From a checkpoint of a small image diffusion model.
Model: 48-pixel images, arch unet, norm groupnorm.
Training: adamw at rate 0.0016, 15100 steps, batches of 128.
Data: trained on larger renderings of crowded toy scenes, 90422 training examples, 21.4 epochs.
Rows from block 5, named by matrix and row number. Rows with one number belong to one channel. Each number is 128 + 24 x the weight over its row's rms, rounded and kept within 0 to 255. All counts start at 0. Numbers have three digits each. After the name is the row's rms in percent of the matrix's.
# convs0: first 3x3 conv (model.enc.2.1.convs.0.weight, 192x192x3x3, standardized in use), inputs 156-167, a 3x3 kernel for each
# convs1: second 3x3 conv (model.enc.2.1.convs.1.weight, 192x192x3x3, standardized in use, transposed), outputs 156-167, a 3x3 kernel for each
convs0.93 102:151177179141147139119112105141164149141152153126145135117098102148146160112125125112130144113099135141123127123116106095070101114096081150119127097099103110100123103100112132106119116083119131139124145131149170145158124124130149144123082076097141122102133120108157152155136157117131136113106095165160152147123107112149106106
convs0.94 105:155171161122151181133146083116135127131139093107122114105116133116146176097129212137159144132147158123146149089148121069110127108117136116115138082108164106093124154140123122139119117127127131135162165136127149122114147119117120135158133116168127151149135145150145154128171144159122124145122128146130156146111112137102079093
convs0.95 106:109110109104100113120100112120106120114108126120121127124131135118129128122127136119129127131146138118124121125136132151156165152156159125130131121127128133127127127132130165167167149169158136122124131134139141154133118120128134133131135131134131128124133132132131130132116132132166169152165177160101100104111103111120117126
convs0.96 100:128117089149156145128159123096122117171142108107134093127112108155130132125134111115135126146128136131130125128118112236150150136124092118116136145125125123129111141137118124141150123146173103081103092100097136107080128109127110112147133112118107112112106106109117143137165165123121119188149158153102136142114122156087136119
convs0.97 098:167142106150170181118142130116126139121142110098130125148102127109135175131148161157159173163144143142119115123098126171217220113097096122109110141159171116138115186151127100108153113122114125104118077094135120137123126139157114113146142123149128137126122147144122125112136145110105138159124125105133148121101130127116129108
convs0.98 096:145130128213158125121131129119112099135163148136167142128141140172136138150186183128142160117102143121105138144135130092103140141150137143123114101081099138130144124130112149105097112139102107097081159131084122105097124116138155130137135101107116116107121102095134138141100129137145135092129154130130152134131144108110103115
convs0.99 096:182153127176167123113125111163143128150152114109100078163137136119133122124115088139158154135140118121110105141110061101136135149121115143133112126146113113111108145119123105130127124087106172147113143131105089105103136130092134116127104094097137131135121153112137131103150140148136147095150159151134168168092194176111143129
convs0.100 095:117134092152190153116137112118141091137153103117150114146115105130154089137159120151159148151142132160135091112096118141137152147139107131097112127115099126107085134151156133146153120116109111101081100121117094107107140149131145150124109123125117109122119120117108111105140162123110154146153172147119146136090150150123156145
convs0.101 098:088079097104101112096081084113111124111115109099094075131119123108105106133111117123129110138122119154146141126124121104112116138130135124125118138135133125130121126121117145146155167171183116131136107144126105099090116103112109110128114123131124131127130128126131128125131120101139149135180166145140132115137153118090088069
convs0.102 097:131133135170173164121162151152168148163187152161187148114137111118115115123159155116121137117102124099100098113117115109125096096132131123115133138165172165152158126148139134123109170156147073102082138138098183166157131148138136137120125140141140143151138163167132138147099161122104150118152168159135136132154153143137134133
convs0.103 106:173127139112180121113125124152190148147126082168130099128148115145179148124121121102131131150133154102128128139123137089137159120164155124155128138136094119105103141111127128166123118101119101073110063162137125150105106141112131135110110108110140131121142139124140142128146115107103168078137172138146175139165144114130117074
convs0.104 099:094106098146161158127156126164166133178139138155128139141149125113125145141139135117114157130148127109122107111139120148131118125141119104131117124152174134134147099122110097116102120127114117165095116133120128119084142167107134090111105099113132136139117162159107147140099162149076121131127160128121131131107150152098154119
convs0.105 099:149123092169163149160159151145162130151160151108099110118106109113108122103078120108115101102106089123142122127132121119130101128139099127116135138106120112123103139108142130106100138148127088134135074099116078089114117143151107127166078082140120096099132105097129127096144126107155151109142188123144142168113140179087108133
convs0.106 095:123130113170203182160187152125153128172186133141133112137131124139121119137113107118122126115097096109108114125126145162153133136123081118116123136118122115116106128130130120113121155146154089077117064078084109109088160152144147126135130110113118113118116106115103108115135129129144146118153188158134159161135162172101137147
convs0.107 097:141136111134142117144145134141131126136129123110107102122120103141154145119128119138129115118150139115152142138127128119128123151122140130127133133152147140141130119132135111130124118173154163149156117108107109094113121123124120124131138131122145142133137147133126134138124111130115118112130144154117122109110140121090106119
convs0.108 106:131147132124140143117133127107118116125142135146168147139153151119144128108112124151161163121133146096102111114111099131131121119116111153155147141143142121127133130135144143142136134116125145131106155142119160164136090100103105117116120121132133134124146149136149153145122126138132107109121118124126126106122118098111108090
convs0.109 091:123130099183194158133160112079119097153166147150164160148146134137117122170175175144137151142103107145102094087101098128115118133160129146123115134092108131110114117143135100102085112135132082082087088088097103111103137137123116115135122125160126101114127104107116106110154135139109124105159181173098132124111154149094135119
convs0.110 107:132124135136143140111110116143162147136110127137135140118118116136138138124118137127146133119100123099091122135135107081088125124125111135127131131154140118101123111126120140142131110115133134137143111149122114107087127123115105108103126130144136131133107103123135144134136127122124106107132136126137145146111084104130104114
convs0.111 101:121115131134173159108130142140142145142124094151167160120144119123089125148113125117133138100126142125123111091113089120106073110124068123135147119127142104117145124122123117144119116114109118076073110114095103130151125136110131107106162140150141134152133138150116124128139116124086108117096087103130148126124149104133155119
convs0.112 111:109108137138148140129133143135141143160163146137146126131142126150148138143128131130142122123132115131145133118115117145143119131108071129141140124130133123115126114141150132140150116101091148127118134124104117115121120124112126129122144128165146153160143149147140141138129137122133135102066068105129149146127150122134148115
convs0.113 101:147130137084052090090083113100082102099091105127102120139121131134107133157142134167162152175162155147149143125139134131140155121159129131122122139149130128122107140139160096075070112136115170171159161159138110110102115115113135127136125114116142148145132140140136141138135135136088063093087086122121136118146149138141122126
convs0.114 106:108125122156142123141154141118116110137130108122115122126137108168138131135146127128139120128133131116164132137078207116149107102130110113144125161117129126121109130119101149122129142142153087135139127118094117123090129134117132123139127125124140121120132131131134140140146171120114152160110138149140154136147127114122149102
convs0.115 108:128127119129130170104113132135139089121139129151125093128121112112126132141097120113146128096142141108107116129150119142038159127098132122115125119136145105132144131104142139127138114121115138134131134124132118146186115131117118101118161105090126128143148105120152124124130135118100121110100144123109119126133112107124109086
convs0.116 094:128128162149162177145138132108134126167154120136136129128151140142114124127150136168152149151117106133123103108115155148129158135151133119130140142125143143130133091110128092085113128116113094083125088089093115118105137143134108104113129111120127124128127125135125138147102130155104127117113125132139151132123155133107136112
convs0.117 097:121129144148159158122133133115114107135139125127146150145133119132131114125118105136138135120122121147130111127111116108106104103107069149141147161155161161159167116107137119091099094078087107069093111126118097128129122120128145140132136126132135117127144122127155152153161164185136127114105125090128134130143146142172176163
convs0.118 099:137127082185187108152186116133130103166164121118122082145136129161141124110125101136133154131128146170165138135115112108116113114104109120093089147120104117126087117111108109083113130134121114112072119130086087078073132131132151120124109107115119091095113094088126134115134129151138136122169189139108144147103152178123157145
convs0.119 100:128105124145170125135144117143150097172164103158129127133140112140104095150155142119119135122117137122114128126133118106139150126141156143136141136102122183180176135129120093130131124113115105066067116115077110129102118126080146111070128098085101092120100104125129137145129123130111129116146125146107132133116159127109151108
convs0.120 117:138177109148157095138138107152152152139139197126100116132126138117127128125133137111102120160126150150153166125116123132079083137128145124142142120110122098089120106128108147144104151111123138154136196182122165149077127136129151131125119103114118113115138121122164142144158139115136118121135084153107084054149102092154110145
convs0.121 099:102136149136125142130124136124107106128081149142105092128129091133069101178105098116124122127141140141153123128105111160111102092111076122130116139106133185127155095116079123118152097114124159177126172155081139116108142146138149164153140140122139167142150156151149166133096167135102123112097124098158152106143134098118150133
convs0.122 102:106151118114156142106128132114119106119113119100131140136065157151057149152148143140141152122127133097119127139131158123124117107113096073051133065097123103115102122150124130123139127150134150147127151185142178146139130139119129154133094129116137113151146147165152163164090143149099088129171152115145133135133130127140121115
convs0.123 103:130136090154156077130113112151138125127141137095095127146117148148123094104125115152126136107106128158144133198176119045123141117107120146130126114093095142139146095114162167113091142113115108128098175173099117092142145117136148150119125132126118137120117124139122137130115134156142177134102118119103126113119147143144157141
convs0.124 103:138163116129146131097089106112113077179178152090094086118114118178165166175212137118118150112144141135171150124115157140120151098122106153157172065060073115128109118135110142142168104103082114155141164154154121099136115132115159158174117134114137157143135140144135122124124151172114137144144098121129118121128126136145133131
convs0.125 102:152141173103110178131133110146140148151139142125111101116130130122112134122090111121119121135097092134102088105119132158098093114115071124138149144108137153133146147129130070118132114130124135125125122115188134115121133115120126119129141126148111130125117153137122160138150140132123113137114117133153154138155145131169133124
convs0.126 103:081108118114124127104120103072093104115104105101123105144149140146121139109142122160147134130099114150168184073083112100122109130092125134127130125139146143169144123094090130175139089058083088099113103112137109142126133153120137123114150164141149138155153157139135164132147140134124136138081097104171197196127129141096118110
convs0.127 103:101155131139163164134121115120120109134098121098061070138145126108061100135155156141138127109113108168177156132123096073082082059102103130141141069064073089097085116150108101113136118127147069119132112125127104117142121114130113116126114088110132135101132107111144147144120136137130120101111131132155162136137164162089126156
convs0.128 105:129096127133109115133137121099100100136116128096095112125136120117116103089049118134147159131152146136142134128108111093119125051116113138151144115104104111140141129139121128113123139145152163154141114134131121112122138135125128152118104116170070059088027009071034000076120113118094112109133109105103106108103130140105138138
convs0.129 103:127130127147156169142146145128132122179161175139141120110117108164173179117146134138120118115133152077096102128117133129090094088116108170168156115122105143128144116102092113038119106104108123119143123156123152176168134129137044023108111150140136139132136133119092104115096132145079103112126162135113119111157104104100109103
convs0.130 100:132132160140129187142135154124127134148101149131100123094108124148136119103088125119115116090123126153141140111127105142116091117103083142142155108085110141116155091114120148133143108094128076096106144113124106111118122126113138125116086091122102093111126116124155168168147167134120107120138154132126107116160138136164155152
convs0.131 104:149163142128148148130110153100093090127108100106099121174161174101131115116169127131107130089107101128167140111107113116111141130077104135141133109137133119123111129153143104114138146170192107108101165153163154156149169158152100104102129137130131134117132148146125137128085126111131111144058110127155159147151137104123122109
convs0.132 093:114141174128141198120126144126122113129112135119113134120121122137111168189156125155154151134140124140103094142149120118103089106103083135150160092094102129130146083139133121135147121130121095107123135125115121130131147140123118117122121130124112138157130160168139165143113145152126134093148128110093121120128133145151132141
convs0.133 105:137170150116116120116120135132130108102085094118152143168180173090077103131162150133130128080124116101096118119110109099088131127107133137144135133166142127150142122140121098096123125133129154134118187155142171124156129141138100061108131106151127127117147151131122129118097107158089081156085075125146130120145119094124126102
convs0.134 100:132146124134130142135102127115103096125087137137132158147131133151134129150191118117099107119138122133220123106119101091100121063146123129114123116162114094166103135122145129134125128145135136121108130152130126110121113120121125121110115132138123108122138093137128109130102118121144134152073118143120107118120143121143111122
convs0.135 098:124148127115138151110135120130145136125091150094079111120118157159138127104104119103124124112118132134127126107121093128121150135140083146115134126133113125117133093129086107121116086116091090095114117101135104088133134131134117111136136113110130110093172144098169160134155127118118114170143159134120122131144139122123143140
convs0.136 104:146154147126141159076095092123143142056027048123134114086088095103053065147144171096096115117121126137142149122097100125117141129122102151135139101084101116137149159153125151146153102095089123124133117100104140124112118114114121126120133126122100100103136130129164163143134137132100140157118129089126135116142157167119112130
convs0.137 111:119135159133145116154134108142150150160111104125118128123118127143108102117137149129119131146102107122125137129107108080147127151151113130132130148133130157107142117124117105121145123124121120137149156149126211145143128122114116117108119144147130121126115127141108133148105114119140150119121131109158150138157110131124090094
convs0.138 095:123137141143156169159159159148143133150130143073065078162134142122133116115113125156138157154135128152148131104117127127146124070119078113122123125134125108106125116130121146137123143162179100116110139153146123113090129129120127140124122138138113145132125183169124157149110122165138126127134106130116113108123145137158153133
convs0.139 094:153136135136158146145158162134135116121133122127088071113106080134109104097099100131124139139120131127130134087130134079137114057054098126122118129116115117128149121096100135124141105109108099124116125179172072094095117142108128161120125131107132148137138160139131155134153149145108124131102113126111149143149149147145137139
convs0.140 100:136149166136123117118102123127108107126103121126092137138110134142110093129153173123111137115146115136152130149147157113169117165116147133149134125109140141136155122134133118112130127127131127140098144110065112101106111113131129110134116113149091131126132167146152173165135150113109153140146151102103151106166119104129112125
convs0.141 098:125153142142136119132133127132121106125098122102080078130125133154107097120119110175161135139131094183166120118131135105093093086088149129144119130114096120131135087142144131120115112131147136136117180154100116126093141123123125124131124131136111119135146138118157168138132136169165136097101120123110145134174156127144140138
convs0.142 120:113138130120144123118124103119137138134123117126118124144125137121121129128118122136142138140136126128104113203158200191116189149160180131119153101113146128139136159148140155143143114196153168125141150143147172133133142131121116124132110129127139134130139116130138126129123124132150111125180133098130140117130101109128122109
convs0.143 101:150136113095145154136163130136150116130131130130109101144127106119149138149167140154106121150137143137144156090090096098085108102098106118143138105106120128133130129119137094128168109119140145161147175171168141139111135130114113148156134169173127146126093128122122150130161127107073142165114163138152122128131129102156153137
convs0.144 099:107150126110131122127132132130136128151170184115156137097121132099138140134120111130126138103138109178159101128128122142103088103093086136137123099111078097132119110132084120128145139131144106137139140090092089086149135158156143114122072109159150154140125140132141160118104120104147115124150177124174136125127101130136107126
convs0.145 093:101112077118119086129120087135152128158182152123144113105116096122111102118117113122120109126123087117136117128108102106120106109101112148142136154160148137165153134158157126121124122123098100109094110114117097112107133112094119091096124096105143162144155178147151169143149134109152127118151124102081116142088132151103123129
convs0.146 091:105116147090115121110110107132154159135183195105142152121122109114100115096123148117113118129117088115112105101103092086127093101103122158139138142163172148168180117136123122155122119138108104087098107093120118103103144132129133093112127105112147172149162192168145167145131121120168127148121107126129127120134113107148111107
convs0.147 091:108120113106118094093103110132148123142186173131166143115127107119124114130159141118120111115112105123108104102113084124121136124084115152131128157166150157169160132118111132140134105107113091077088096098098091071087141139131124105111125114089154169132168192140162170131138124104144141127106156131118134137120117127137128122
convs0.148 099:085100067111133097111118101139139140129130097117117112138143109149115146124152159126134138152154129127139128111089091154113118129140119118104086145149151104128118134094078142146110127126138111120125098080101100112122118111123131123143144129135158182136169183140149142124143089111125160128135128110165115156143123144110081117
convs0.149 101:149103166177156171133151133126126138141150155130126123116126136132179133117113134138082138127145085139133133142143135126135102136141121128198136087136082109059125147177157140126145141128133143130118158168151156167146128161125120000135122123122130162148124210128117120124143139149122068142129141155154143122147141134128129114
convs0.150 103:112140129144137117110078093115128140082153186077095129120148141096165168144148161108118118125120118115124125138144130162115117153146137124135132105165170131147136122127135140105087134141144130145130101167201090108100123135119121138171116134133144151125119131120120127107143131119162088153137098118108117105091118081100123102
convs0.151 094:107139148096121142132112128146161145161163198117137107116114110101118083072082063125125105110117082134128107133107101148084094143096116168139138141144130137153162129136121142108102127106096137095103127102091096081090132122112112087089074098112148155134149160132141165141147139085153166179152145146133111123130129131136144156
convs0.152 096:118145122121131116131130126116142110106123076150149119130128127136129124110131131126148132134161143139120106107114121132143126132153060108122115105132121121139125158130141164170210129171136120138137129114129114111122144131128138132126152144145135141125138141132120120116120118133146193143138156125135133139135105133117081111
convs0.153 099:142145146156122147139119133132125111129150132101139138145147129117138128126134130152157130106115126110107118102134140095105108127105134118139134142176148138130125134164145111102107148133149139114129147145148129153136110118114114102131138121157141144129147153121139147120122122130110059145082038132114148148157102090126101101
convs1.93 102:119162158114149154108125151142143136093115102095112139125089072112147154126118131131142138156140134166127166127126112128167118118117102173156160109117138122102134113108093167182142128129140089135150081103155115127134115150138117111095145103138134087078127123129139121113082128122156183095134118128173152147108122143109092113
convs1.94 104:138161110065116118080085095104126131120129145102135138093124181150115151121114156166096117149085147149109141081130113083132109130128118094118128137144120133137123092111131098104135121128125120117161108119148166143119117170136146159155158153154145108100122102083109061107071129131116107122119136122127120154121110124083126103
convs1.95 109:146138133166153141164144138154158146167170157152146137141151142131143135142151148133122119123113117131127130124137130113130125136135147116125118125132125128140135064077064087102107119125125144159146147154155118127127134132139130136137149144146112088108110099124112118122081064069101097097125119129114108104149139136156148139
convs1.96 086:157142144147147136154125129128118118136113088141135121151143129138106114113093103110130129117130140133118157145143138087131071156150118147131134099091098148099088135128139136149145133139127152171169190170157167150165084107122096127163134102125126141116139169149158179165116102132133118116135159133104113130118147152132158130
convs1.97 099:142138113121120112131134098122117126169130102160154134124128126144103115169153150125137113127154140110133124121131142104134114144140161138133138099134136148098122162153163152158138117140133149162144170127088132130127102117100119117139154129077122145121104149132138129128128127095090146114113127094100101144157139147122142143
convs1.98 092:116121112140114121126168153086079098108127143124121103106098121120128138132158128115147175164148166149150183107128113139121118148147104160155111113096151139133125155142138144142160131154148126128132113135146132123111132128109109122089131161136109120125154152133126129108152189142068082066135149161163161139076094098133135164
convs1.99 087:135108106132103112122112105134116127146103130113094119103152130162175145146153134142145133119136132115121117117136130111137122149156162146139144144149161179162161153147138128131144136119141144144148134092148123146152138134093128099107126150106180197124188205150150152117097123137115111121132134125129111120129116124146109135
convs1.100 076:155124124115104119133124125157157144160129121135137149073089075134127098160125175115149133142151113116114113126150096138125112138165143118102131117120112143087135144176176118121157118098154153139173149148138153158184117090100134107083150135141114144110165200169139161172102105123111128114189183134139132132164159145137125134
convs1.101 102:133132129124108113115107100092106105124112101139119102146174161125129120155162150107134121107108119122141149132129130106118133134139122135138128120127143113130124093092083085081092103108105093109100083102111112106110142156144143136130145142140110107108117116107107111120127134135114108115121127143081091081112113106119123124
convs1.102 089:153163155122137124150145146109130105095135120127152135134147177141133139182173190163188182156139150159152164144152169153169183149170174096118108103112127136132139097113120094108119142165149121136127121155133123138128176150168129136161164162177092095080112117117086097111083100122148151128077144106147164145145179151140148132
convs1.103 110:145123109115107122111077080118119134127122117129104127129153144133157145144146118122119129110132130156146127140133166111138105119158133117152151139160160139128156170179169129143138099111162139145116088103141109121121125140121115130134112152135133163136150160125143144124112115115155217175118143139120091099103109130066057095
convs1.104 094:110096092177140142175145137090103092103111113168163165124163129132158111137169128134124166136152153140129126126124144136141137145161145128138120114157111152153141124144135147155159135154142112122144129153140133154151114116122113094123117160176113165131117178158111143131115118159126121086104162151116147118157169105150157116
convs1.105 079:102096093139129129149133125090105118098095096124130108126143179171130165151149134111141147112153162142194164122140142117077124130134121158123142098094154141098125121138152145145164126134121118143134121149151128143148132119144138082091114143114175166135193159132174147148147141159110118078106112120101123134115104112124104101
convs1.106 063:107097079117106091129115109114119108110106097135136110125087075126109111133137135135166161149165138135169157118132129112114102119136115139121135131115141139100125133126148164167163174145141160157160187184171175171192164121111089121154139119092183160118182164136158169166146133132101118123123128125099129134102128110102119093
convs1.107 110:133112101136117113135117116097079085131124115145135129123139127125130130138136127114116130114109117112125126130121127145119132147140144133146131139137150143134128163166151163175146103129101146152153141157168147143134124133123134148146122133139139140136145152149131136134130129145130154168131114128134131136152149151164159153
convs1.108 103:137151141115132141103127129101107108079095100088099110138132118127136135101102128159144147163147143141136137146157141147166153118132131144135120136143138112129132158142146144143131171167159141152145103097094128133129143125124157157166124140156112118127135130126136115116142174161160183147146147161120140134108119120113117134
convs1.109 071:122116110121108099143128111118131124139155160132134131079056113080087098127135156153169155137147130131140124114137148133152138140163150119122141076045101129093131133126147172154163153155151153176172178175186158158173117127141122061063109112104167145105163168154140123148116124101122123109109129122131126121126141102126121098
convs1.110 123:127131119114114107119133127135146137110115113098112134162170155118101103127125123147146146165178159166147162150138159146166174136135125139122148116105143155130139136123123148135151120128114106122119110125128119121124145144149137139147136135159096074099136157149140146113123124140106144161109127142145128138095101109105092139
convs1.111 097:125135108131153126117122120106106108063082071091094098117067084111105120148149166142099133151144154157156153126140145148135128157171141134096124132105136135135153164194174174212158104098107114140140113113133139125124122126160122122142123111129113128134107128128112097113125178163103169135130159155149143134143137103160146166
convs1.112 105:076130116118150144114117111126110111132119102133121117126085099158156174133137163116085084108129140140147148139149131144164116124146128126083123142102142138120130155215152103135131100067105113139156096065095115085091090103110132140134120116151121132125125136137122101125143209183108127106102117130105108105125102106120109131
convs1.113 124:155156149146133148133156151121115113162156167175173168138129112135121124127137140132138141129112109102093093129103114128076079104120128141157128151140142128133107167160162118122134094114115129131128123110133120130140116149115135151133135144138120144128136158134135126114139143141112111122124130120141152127143151130127117116
convs1.114 105:122130120137123139147105129094084112116114100157133135093079139110114115145143149106122133115142156120160124167114158137103106089115071134144141105118143127144132139116125106104089094089105143152131147139155159124122119126154126097115136118130141128131146136151132119129126095087090132077090166139122127116158158151153165152
convs1.115 140:111110128119112103147134109140145148132113146133109114133144127141152181159155158189156138132113120103113112143125128118097118138098107092129133107123152138150132081106102090096110088102108088097095082073090120114110126141094116131136134118135162141110163164106124122146099116103108122119085089103157140172143114148135151143
convs1.116 083:116111090107120104110124116142158149166165146171176152115080106134110099167165153144147135166164110143132102124133141124149121122146109116123119108094090106094111130153159145163156126149131170189179159156169157184179144138145112125158143131122137125129124133150099117149113139131117140123145146112118128135097128123110121101
convs1.117 086:123116122097108123090110115152159161108107107116108106144129116135117108142110113125122106158148119112118111147151114137144144112131118093113112117114108116097120157183156133124115135115108192195201133130129128135127147127121142118116139110116131138125131148149142131146120147156113125093149185142142165173151156148153141142
convs1.118 080:122080087130110111139135142132118126096088110123111116111131098141125145128097090127130120167152153161123138139149156139138131126131100151144131099103122135094112135115124165144134149145131147133150154165178163137153127118119143072088155114093154135082169170147165163152140141118120113064097130143125126127100115123129112120
convs1.119 092:122125118147143143133132133100092097118111105108101101086100116113132118147155127136139174158158140145159155128119149134139101145154118153136131089065078112088110151151168156186160154165151127126143126131148141136145149157171096156182154170171116148114122160120100144129190173130150158136133165152142141141121118120116121115
convs1.120 114:131132120123133144119136136134140121104109150099118139104116140119113128126118133078105116144099116123109142107122137122170133116132141133158132115168148124137141122105107135125122136135116107129132119150179111122150132124075154132115144150131111079110161113093164135114169138096158150140165144128135132142142138134170144124
convs1.121 102:142111131137142120146156144138142140119117136131122123186127146129167147154166117105101136137128122137154144152182176148143165157168160128136144136128179154144115104124140144147148135179141105105116099125126118144108097132175161182154162155138141129088096118126107102120154148162168146085099136161158160151148146111127158161
convs1.122 094:095112120107124128106171136132143130134124135116105116139125075093061087138114135093082079086124074123122141120111116126131124143134115171174130169167144163110152070069085123122132109108103136146099126102132088118120174108129153148116145118148092099080084087092070049052157071071177143119125133097123101097151096115128115124
convs1.123 106:145110113137114115119148112142130128102119158146121116149120146138135154132154144117098112108102108132109126126165168131142191106087132136128114177148144118121114136132135125124143104108137138113120086147137180173133121125138143149093115142121122133121138107100132156124138125140096104111164151130179121107109127129199181202
convs1.124 100:134113155125092131068089119146118113167156146060047068138058104087085094115093095116168103131117110180143175133148120150138117141153150141120169143093130121111118139093114114127126110121128113061110134160160082097106127052089154141161125102132152117113126111146124148146115165106110166181117145085142114116137147167110103117
convs1.125 107:145159121104121129105105109149132105126132106134135131138112137125156132092107135113107109122115088112089086167158133158154073137137137100101097123128097128130144154158156127147139100109087125144084130088060109142116073110123098123133133125133118132138076146143081112131087140099162140147165095086097114121145171144142134108
convs1.126 099:132167143124128113143105131132135135133152114152139120128073111126124110126111098182077144142090133112101112161128130116166111123126129127123105107120141146128131150143140123156110086104084142181146104108117130097128112098095123100121122090113116141128125142127143132139151143143131104128151115143110091119119109106136134146
convs1.127 094:153118151160103126099086080123106118134112130106095105070040135115071098188164158115141113143144122147126144116154164108139179122137143144132186125088151182157176150128157111103123138135129149139163142126127106122116111078125167118114135137150161127176147131155134137152137139160140148120158158147139136144131129099115147119
convs1.128 114:158115079136132125129142132121148181124120140119123144141179159138123099122111126144104120108155170140134136157150115155149141157146126134089102151115102179143144135135153149128115162131129135077134129112150126133140064183238104070061114114122100086064117099085131138150151118125153098135126121116128119124134124136156144163
convs1.129 102:152134126110083118103085102103088088127112115120106102110096115134100117117117126123119128113108102114109111150136128155148099135109126117087090117085092131118091109139125108126111086102091155095107111069102136132135139120162129144123112144146144106118132117119155150138134143120123178114141144121131149157134139110135122105
convs1.130 088:135148140107134127100102129120140127124144133127113110090104151107160160101115151141118127140148106123124147153172110152163113154142121120161164122106136099108130114149147134152118156149133127140153142149151145171156072110158112160131157147169116080094125129151151151153109089123168139104126148098143139138103146118122147137
convs1.131 098:099083112121106121102121121134142159096098114105124114125093134130079134149137151137144134125109137135116142131161132142169198152113109143136138131113163159134133125121145130116132117123123107072105086103106091119113148096154148122151134137135112114124128129129122137138119155172134119114075099107127121122163143122137173199
convs1.132 085:151160145123108106101104109133117094155166136148150131127104095068078103157140166127134126125113106130125114158163124152137141153155125123141153120107117147152126137117105109115102129130133193164159155144168137167167136133179123116151153157160179160130110100092091118144137127090113127163134136131121144119136136116131157163
convs1.133 109:124125120116140115081098131120114127094076102096099083125102098106085112138135128100137095140114098148102124134173149161146125137151141141123111112085115150151164157167155125112132159147126132108122140121152144132111145132130104075113126151143147116130152139135124117121167120113130145157122132103135128123115113133127109131
convs1.134 131:147071125131110108119138135152161163162152172146145133140152098134121111144143148111124073136132144157137129147147061146145177149127149154098131151105143120119124136136149143130127133148134119039089131157117114130133131092123094101105128115114142142145129133141133140129113120098154124154147116134160135152130144162133138161
convs1.135 085:112127160149129132124106132106137121121115122109116107073122134153162146105109158120086111127133091111088143140164128086146138082137132091119150141142160097097159171147142161146123144136115148119127164119121173178144075103123119102152141117123094111084140115076159138090135093106121136161118106101112116115130152114124144154
convs1.136 103:157181165143145151082086102131107104138122120106091093128100140063043081155132151128102124132142125145134141135147117161151126134158130163191180139120130105122130137142141113111109085076096150128129127112118119139132163101126147149176144112135150166162138112130141155136156135148123142174116158135129132142120128141125139127
convs1.137 140:131143146113126130104128144157147127118139134120129125154161162161141141132141136164136180121122155128124132102066116128111127121123135117129108141149105139142149100114115099125131139142130109101092087084106115111117096126147147137127152140132082104164105112144144136105106090142121103119110107126162147163133146154137121138
convs1.138 075:107103091116122115155145121117127116122107117116098081089124152148156153120125128136099129097085127116087114164149153157131126127101136117119124132143133166168171137121117164167126160146140156185171160153147118130125097112124140098087137129150139120114103140119137152142142115103075120130123154150152154139133160135153169137
convs1.139 074:121115108129081103137098123155136120169141134136109119170202186169175156156173144138114121114102124105090094163183149149137159111143151147140136119132128154147171183155127155160119161152112186186176142126135169147157165154157121090085141130138132137131136141104171136129125114129108072132114132139148155166153148141156156186
convs1.140 100:155167117135146127104125136132162145131171122127138130077075093136144085141128136149134120109110158138149147170182156193147159175181163145111081123126099123139128118125173140181151165176167129131140141196135147151130089084151166141133156123140116094109107107119116111120131087117142129132121151123155141106089135125118140143
convs1.141 093:147155135147121124138120125112110123115113136107087071096115144144145128132154124121098098095116132118127144117148147121152154109108113126149123165129149124134126168156130164163135169165137164177145137116143168166117084107144098123138154144090148120113122128101112158150164160127139089069125118139137139156122124114169150164
convs1.142 157:120102117107108088119099059167120097138089100146125129154150096126119117145129131149109066145089084108097126211160129172126153160147172132102125146134128143138137122147128123169161155164164115134178138159167130124125128120095138137141127130131134127142119113124120130132123113156125116125137126131104155131107143133112139110
convs1.143 111:124140123135123143174135185103123104122151127112125148164137140145151086134136118112092116120137171105130146134127148121119088093112085140130145144127045139131094136154131141132066139118116104083070151093060112113112133132103141136087117141141114136126089137108115125116147152109165170111132107119078087115088144180114141149
convs1.144 098:154129103136123119134120130097118099142145142133147140099132128135141149147139133120124095141158128161127114104154091139124111116136080170171178129162154190160162115117086134141119120137112131109102153163150120172146037075167177090085120131154175121094126107110114094116151155143142128125116143128106105124121091091109086115
convs1.145 073:123079080138099136155134128144113112165125135121105123155171125139110115130128123146129134154145158128126145145142129116103114125115114149117119122107127138117115162134145145127149165147145172150122148137130171129138180098120151089141166128142161134129151140101127129121147079080141105118145115118098090121159121133149133148
convs1.146 064:113128101113131132125139122130146135148166125132144108130140137130120136148148153139151176163157171155133161139143133103128123131118081162129103122121141106114109166139132138134144174163135172153139134164131159150155150096146129099149181141153160161132102098111088101111155115050132124133127110127117131124118115129092107121
convs1.147 069:132115111125115128136117137151132109171152135126128145105152135109107100139130148128179148176156138160137155134175129114128111118127116140123132113112133126114134160147121160139154153115153170153115180168149165147171146073141166102150169129149112109111115122094122108086153125101139084145134110142102103124116121139100076141
convs1.148 091:139097111124135111156159136152145127131124098130141131065064112110108096138185116147150127142122119161135153125126129152162114142143140156147141147130149128146146138132121150171157112124106119097098138150126162164123053014101151091119142119137120109116100090102108114106125134119123132191122146132152108105077097116085101117
convs1.149 109:133102122112079100101104100128111119130118140097084088143145150104136118121130129131140138144226134120130125147142128135097137131133166137079145136155154189204184120128126118115121108130116111093106104079127132147141191212182116057131152177167153125134142153116137138136118124128109126130135179147144155176159191146132138149
convs1.150 106:112111117160139147147181157105138147143154155129117099118112137092103134110119109125120132143142138135140152129141145138100166142133112146122146105164187117150140144131133116126179124141119133160129085143136098112109117088103119087073114133134153156162141136130126100127126124095136071120143149123132121096135123122151137158
convs1.151 076:096108097133140114112137125141123104157123131122126134143195117134128174144151181119118089127176142110120140141172119117110083131118088150120099138109137129131143118131119126118100144105114135118126154150143160178152105097109150068131164123135139123108069101124104129116115098094183135110144121068111098098131103099120112109
convs1.152 095:129105116135132144117123111135135103109121100114102096150140159121119115118109119126164165146148127155157153140148137147106123154119119139156170128126163152147160110077084052109086084107126083148114095120121146125120161129139115092118104070099143130128146104118136120141103107113096072093107104123125113134146124128139121136
convs1.153 106:114108099095092091110099121096092098094111078113102100144118138135131141126121131115096124121101148166157165140138138181131152157155146147115125124122148136167169149175155145180125092111106137144159092103114123120105147123114136106115129136140136153145157136117158105098131177146119186138137135118112103122140116120169165191